A small model that answers yes/no questions on an image's attributes, trained from scratch.
Model: encoder arch vit, encoder layers 6, encoder width 192, fusion encoder activation gelu.
Training: soap at rate 0.0032, 3900 steps, batches of 48.
Rows from block 4 of the fusion encoder of a small model that answers yes/no questions on an image's attributes, named by matrix and row number. Rows with one number belong to one neuron. Each number is 128 + 24 x the weight over its row's rms, rounded and kept within 0 to 255. All counts start at 0. Numbers have three digits each. After the name is the row's rms in percent of the matrix's.
Before each neuron's rows are labels from the 100 texts, of 14976, where the neuron reaches its highest value: "fires on" is the input token at the peak. Only what is clearly more common there than usual is listed. The data: abstract colour fields from 500 small random pattern networks. In brackets: how many of the 100.
# fc1: MLP up (fusion_encoder.blocks.4.mlp.fc1.weight, 576x192), inputs 64-127
# fc2: MLP down (fusion_encoder.blocks.4.mlp.fc2.weight, 192x576, transposed), outputs 64-127

fires on: "fine detail" (84)
fc1.215 096:134150099155124140139097120122115091146134147104137142133134123147145103152119124106141148090129127126094135115156127113133069107146111138127174099139162127119130129114197122130122139074152030
fc2.215 105:128154135147088129094223068147140152128154125124118138132155122142137120106128137163141130070170114117123135140039130100117112145094152148129102126100144128137158121081156029143119131171156118

fires on: "dark" (37)
fc1.77 101:155165147111119120120138180086131096116151112127143136102116151174140121158156188112152116157138156136152140127117146136123092177176163115113128118138113122139125109151157179194138118128125061
fc2.77 120:140191125123171157132086106135174131126115106154161121142140138114117137096059162134143122113156110134103110108037070120143109129148161133128113126087185118137088123179153172123129148158179129

fires on: "bright" (57); "mostly blue" (37)
fc1.336 114:159131138122115134130145158086168120125110143105137118112088150141096154106096136113120116210122147152113099134128125102114101125123130173165086147142096130132161108071100146104130124123107125
fc2.336 108:156090116128102183139118136128104102152131128131172134171120140144110122094173103092122164061116126147141176117136157131132131174090132089089133134108118151116099138063129163130118174148106138

fires on: "fine detail" (36)
fc1.320 104:138111204169117130100154110126046102119145155145163164130130088098155129116127125119144112132165149123159133132112141149091122139170140134138093113146103115128110090174173126169095091121152093
fc2.320 118:155184146160122151133102131162155069104144099126153162114154130136145139098116121133119122048093157134105133112123189131114115117143149149073123135113163110139121139159169131121099085137138136

fires on: "dark" (92)
fc1.114 106:125143155134133105138146113142148123142139117117141142146108084147138117110141068100135133115123132105154103135132163118149126133133131097105129128124148135168142157109162148124150144158137137
fc2.114 097:081140087066145123153123119125124160133100121127117111152136140109066113122149055141113120125107147096112135174066105132128144124109130117136139125063172142136149155110085126142137159173175101

fires on: "dark" (52); "mostly red" (39)
fc1.212 106:115127146104093149145129121115149117137146149140149136093073084133139149113119099112141108068150143117174119129158146051121121141143146133109105122119153126140138136112151118129134111133131135
fc2.212 116:080156099089109103145149137106135138116145123132091138093136125149121152097105071150063129116122127119103130103081172142131139098163136180113120107083143110092156131084106146123120153159177088

fires on: "bright" (98)
fc1.101 103:135139157155140149136107169125080120131162136155171141096127123137126156129146142096114115154163166108139125112132186138119110132113130111115153148100104136103158134151076113140105122136115122
fc2.101 124:138159161110095096125115149120152159133159085130100134125092093129178168116142153113107135092106137167090160150150151121149124148161140100152129133151132085130116132047120156140114091127071111

fires on: "dark" (100)
fc1.431 113:128118113152111104159147148152163129135166111107142123105070101130148141124120103127145101126121158120142114127151130059133097142143122101122118123142161130162117165127163181146141106135129142
fc2.431 125:073121138087155102134137120129158159144111112132099114128119124146088135120139064139096105132127133111120144113018133158128153118147141132134114104065167130108167133138120136124123184168192120

fires on: "bright" (52); "fine detail" (48)
fc1.73 093:119107133104092137104169135072103106121181114077154149127149134151137139152116174109184102131137127186132155132135119124107100126153133080154106134110119132134125111144172140153112079109138107
fc2.73 096:136172111157129166143096102140159162121128114142126133143146125105128093128076155136141094052137097122130120099008124100124116149128136133089116119100169131121121133188112141113117198138153137

fires on: "mostly blue" (65)
fc1.514 108:154129139133136117103134148095091083110111123142148144090102123167148141143158168112152139162156149132127147130142128148099099142153144107115088124144124136157127131163159169161119134150125068
fc2.514 114:158201144140157141120131134139174118137092109147124112140154116119127138128094150134150104123153104141134103136087121155150112117115131139140122135112171128148100107137133175136120111156174115

fires on: "fine detail" (91)
fc1.504 106:108146173118103102141096153142138105119147111092134136109106133171122137164091139131126107139132114137165129136147109076119115116109141106158121167113121122104117148083115126106124106144112115
fc2.504 102:122167113183106179159130126128136123119081150149112131124149130116157116129102131093140106143124189129123134083057149090132141167153127127111097135135157134135145133073166127148138226132097121

fires on: "bright" (83)
fc1.510 096:152095147154124120131122149106084092118105127119146144119138098131146137121125083119116115117141186135196136154151095111101139103144142101095126145118106131121141099199114082128124165147184105
fc2.510 109:160166130073167129135127088115146141138188104138168132133140141144126124135116098150143122068146088153071151090129154156122093096133101113163098145115152118126131137143168143133130129136118073

fires on: "mostly green" (53); "bright" (32)
fc1.266 115:107091176135152108118092172145121081109126109094114111061116109123117188149108111143129142098139081146108123145135118112105146113132136119111140108103114131136147115106082093103153136157104060
fc2.266 113:131159144064087150126191132150137143122126132123107128136115105118137124162116067104128120118121161137145145120132141139131104144143138143151145099140151125134103123214127106121162097157143136

fires on: "bright" (62); "mostly green" (31)
fc1.391 111:105106159138122115134135124140106115132165122118134168106129091157140205129137080115104114123153123122071108174120110126129123103132123125124125130094121156113120108112079132127140178103137119
fc2.391 121:114165135109072119140192133099192150129094144113089146116123122131128123160116058110077120070094139127154174121153152152126134129158138120148130108173167122143127129038138102134101138168112140

fires on: "fine detail" (78)
fc1.401 105:130151130130102116113133121111136078115145111098131118122146135137149165134096172116148101118152128133162137118127086137126110140170152142147097139127131117102102103175141152155106092138186088
fc2.401 095:128229185133115167152105129128184104126158107138100151103143123116118145133069145174125116070101128140108103139062158097150102116147148088115123129125184126118123122138112153141124179148141126

fires on: "dark" (36); "mostly blue" (31)
fc1.471 107:145102105137134149092144111104128124132135131112151133116121132150131127145148135144140111129158174132097133139187147082133109141150117141129120138161118136166127135138139166176107144123089058
fc2.471 096:149123164082129103131129060119163135147081113134105106108135124150132093119097094142128097102111102148165154120077111108142127138117126104143139136087164131158089116178108151146119122146185129

fires on: "dark" (100)
fc1.52 095:108112166123126130134147139116136107125146131113153133141087094112142150095141125118152104119122153115125110162132139091115096145152125098100097175130160136171118159135156158164138106164076143
fc2.52 089:118169118086163097141100145111175151115106125112111120123103114152083160167113079123100120110143117113085124179086123147098158150140124146138129134117171134114171105130128165122108166162180155

fires on: "dark" (68)
fc1.280 103:125104158124105138150166116101169117140166148120139108093095053130126140095135093126114119125160114129114127123171081055146124134157097122100125158145137139134138150121116113127121100112088095
fc2.280 093:070125149096167077126185118096142109103093120120138162148120099152114116149161037085084108089115144114163150167114129178119152149103126134114112136107129123114115130141117176149144155150133107

fires on: "bright" (29)
fc1.112 113:140150141154119120101158126122074108105107129171166145101101140152130155134136133127122121148130163123109139155129160136076102161170128134106071132102114145150112107152171131154126136135109062
fc2.112 113:150204131080157109110111155107143120147127127126133136152151146131152164106129094144124089110122119147105139114110136110176160109110144144097130174126172107174118112162169145127106111125144152

fires on: "mostly blue" (95)
fc1.363 120:132131129151153142131125098141122107162129143138151131138154119151131108165124147118102107101135105098041120118111160095150134120123159132112156131141153112140139125089167126133082128172106145
fc2.363 110:105135159141093144097187098126134121136145098154079123122150134133157102115159079119123140205131124111185108149105147141122145128119148151133118130106125120136128153105144115136152070141089117

fires on: "dark" (65)
fc1.75 108:121091146133135105123119112111127102118148121105126119112103057122138137119119106120125155125149117127156130159158087117122114102140121152108113130124119148171167121167095125130159161148097110
fc2.75 106:123150127101157117131222105091151145137119112120112150128134118148112101129122066122168112111150100157130175123086122158142125122125115162121116134070168132137116112224114161136132135160157126

fires on: "bright" (50)
fc1.388 098:140081135148127119123122106094106090099147129125188145107100106120130132134126129124100143148141149145148127179127089143101115109133134151084100130122120153144143091176123126133144183131136083
fc2.388 102:129207150134124112145178112107151135123123109115128150128143123161105121169149116094190109115139078145102146098134127126139103117147112149093109168099151122141105130171153157142123106147151133

fires on: "dark" (68)
fc1.352 122:120138137165121147155136194144134146128105101099151115152061140125126119116128103114165138114165148152193084117144119134123105138157150099142099104147065153135153122145085113145117144139148103
fc2.352 121:101166173084114091139114083118144123160183110126115143092100100117130120146122085132127119063174124128164141118119096137169111142112152131094110102092114110115124114166100153091123114126134116

fires on: "mostly green" (63)
fc1.116 101:120140173141120120135121148112082097098139151132148167099100103140148145126129128148161121150177147123160160126113120141096109142148111104111092134142110137116095104174134129159096113125136067
fc2.116 109:130198110165105139145098122177161090104173099140123150124142132120114173098112126124091108031112154130125117092108178121122118136127157153092140123149153110135119144139159118126109136163140113

fires on: "dark" (93)
fc1.262 118:110156162137109132110152133093131100132141123145137142099107174143132149095150153126164145144136147122161137138121134085124099147180144105101118121121130146159126115136165169184144135123111061
fc2.262 137:120123117118189140144063118136189145128145098149149127148116143116117125092089103105120098159147126126115119107031084121127122125146164147117133142104191111137115109168102180096124136148163114

fires on: "dark" (59)
fc1.440 104:118155146176122124125132108141127118120148150142141139133106083168143112148114090125113149129112159116173114143152138090138127123148128100119132130172163148159155138139158152137149150160136161
fc2.440 110:059146142091123096142144100120149156158122135120112112126124136108121133118145082144132120106121122134140169133000121165142142089107154159110115124075176141134134156116083121123154148169174095

fires on: "dark" (53); "fine detail" (40)
fc1.476 089:136128123160117139127094115144128088162141131137151149148144137134137117129110097123140169114149149136086137102151141091115105141147119108116160120125176120144134130103193152147130120099166072
fc2.476 110:090141132121135120123227124137174134133115126120108128135152132138121127117168117124136124081160096143132113094000142113110134125097129133137122125095159131122126141074154105158128154142163137

fires on: "fine detail" (89)
fc1.530 114:144157150150096136105132130130101106095098108134151113106139137153144175148122143131148106144144117141159125137106133101117116129186129140132083122125127116130103080179141126190123100127147125
fc2.530 120:159224144118140141139078116136146112126165140132113130111143116118128116110093119132121147090111088152108100129082124098141127161147125131067125115137109100120092131187093114140121145135150147

fires on: "dark" (51); "fine detail" (49)
fc1.237 102:145115126156113114145140134150156155126141115098156120135061088133137142139130096151148098127154159111133102122148135088136100151150110097126119118154173125164150158102159166164145136133140134
fc2.237 112:079115153081130130143149110116141167148114113145105124110118113137086098113139095128117099137100134126150148120021108154136138120129151126150118123067160144125150156128111135145110194175186103

fires on: "dark" (79)
fc1.452 102:107157173131131136128146112156156137131153112148143125124095072124141120119112094104141125154102129153143105135127155095135153104142131108130117136109145134166165144115161139119144141163103111
fc2.452 091:100139113097110103141142122120149140123061103126103127134119117108052097132133039137105122140103139121145151153040102139121144120098106155135108143113145133114162147109102140124120172145180120

fires on: "bright" (54); "mostly blue" (34)
fc1.15 107:135154152120114160131100105077129092100121131110167138079105116137150130114127117123139104158154121188183134118106136137119114119133131109147109152126131104112136160120077153111105130145117100
fc2.15 105:148109120086115171131139129125159173146144106117115139123137144117129130110120127122141148095099116145081163138150171124111144127108093133060129101145124109141098154059172104174086158151096153

fires on: "mostly blue" (76)
fc1.271 102:140151117156109138151119129118141106097147097135142093098078153129118121172134154132141144054183106123135110085126125125128109140167118103129103126156083109118140154158122130126130115133099100
fc2.271 097:123134165130084148159145120116200157138152112137131138102140147124159140135084141138145113120107119129123145121137152103103100173155141102100105122111069138118110154124151152113184189150176115

fires on: "dark" (92)
fc1.30 092:097101156128104116145091155125189116133185115117148135153097104133149155114127079136162115151126157140155093150113130072117082130149134088120113148119146121144119128136121129170142097159092092
fc2.30 086:079169119087138124181149150098180140109116145111128138152108108140099149147169072113085121091126110107107130178097124132108172154135121117134118143109151102115165105116166148137119201147161138

fires on: "bright" (64)
fc1.251 100:159104136149141113140121124117081099118099148109140141128118109123150148127123082115110121124155187135166119150149079121100133092143151111104131137132098127115147092207122105138121183126182096
fc2.251 111:147188128096156127122122087105151130146190088139146135134138142126125129147119076137163139065163094166075153083117142175134086104126100109144087146114137117127127123151163157121137127115118104

fires on: "bright" (53); "mostly blue" (45)
fc1.353 087:133120129118128145151098145119127122151124111072147117087112159155148156138119153111091098106124158095097129131130121107138104131126115161153187122108103105147147097080114112191151153149106161
fc2.353 105:131129088159160073121127131121134157138135148109103113136129118155131175155118132142153139213171087158119113147123145158136128118096126157150131160108066125099121148077145163118104109140056151

fires on: "bright" (41); "dark" (34)
fc1.566 098:140125116133122129104127142128117100144097130098157121096116080148125142166093103109143133104138176117103131120171115105150105117152137144156136072161150125149151120115178138110118128111171101
fc2.566 107:123137138073104131124160093143119170130164136157139112117167123124121114099132104172148137099156147138129138130011126111137093097103150126122112115094150128149137153108123136153150124148192117

fires on: "dark" (93)
fc1.474 110:102114131155112127126139123153121160133128115129137144074112114152148163113137105113139142144101204169126100141136135059091125131115131129113094156093129125137118139121183135151152104156101142
fc2.474 115:099122166131158073139120109136170161120114109131146115111134137142085119137116086125090102085129123106115130141042129145154134101128129109109109104086176118107182121161130138138136145154186127

fires on: "dark" (98)
fc1.348 091:140156137114125132114113144128097056133140130114157134146142129138133167147106129128121129106105132118117140140152102111164119115146098106135119110143165119141111134066218117132114105101131132
fc2.348 117:085112150109106100117173122142125162139095141130104116142158126125166156153154132146127141094152087134112124141000091121098142124108127182118145126080111139124125135055141107125118147144099144

fires on: "fine detail" (84)
fc1.427 098:147151146156108148108130113088121113114177109122148131129139179141134130143125161122166098130117121149179119124123136096117128143166140127129107128137123099152112097172155149192116069144175119
fc2.427 108:133223130122134147141096098132171133141202114145129154132142123106123115141051162132145115064129115111105111108076128106137097144146146138069118122094157116122101127194144160116131185141177139

fires on: "dark" (98)
fc1.561 102:121159108120101133142101149129116105131143120102112132160114122166113117127128127147160131120118131169125132131128108106115085123114135109117122133107167140131112189103195130131120132096107098
fc2.561 110:112111155099083117135142123110156119129079115104114134110176088121167098155124151114128087095169123128090131122042137106134129166101091136143135146112149149140130108117135073196119133119155191

fires on: "dark" (100)
fc1.31 111:122102153126130110101113118102138132133143115119140115092124068128138134116118110144123132118105112121150132148152094106134108105149117178098133124142130141160152124143109133143153177134086101
fc2.31 106:099144120080154088132211084085132133132114117109085141119145121125131099118085076093169119111148130161110158105076130136147134114134114158134126122063146127135113100216106157112134113142176109

fires on: "mostly green" (42)
fc1.111 101:149161170150121138111127162097106082087126130139148135093110130136146152132133140149126096135147158121153148132095113146099129131179143097104076133145138115124119096165154141170101105145116060
fc2.111 113:132206148122115145140125117134179091138110107123112139100168157129096127132097137128134122093122122127139113121079175143130126144161144138128149168134156096137102118166165122155122155137107122

fires on: "dark" (57)
fc1.282 087:129149129146103139124093134133129094167141128146137133154141120152127120129117110091142148128145143138127115159146155105115074141131110121115140101117135139156121142113192146129106119118134078
fc2.282 092:110156145094154130107204146147160124114087141100103127145155119144101138115155101129130130084154101146137118103038145130105131148119114119151128116115151128134141110083159084168101167149140158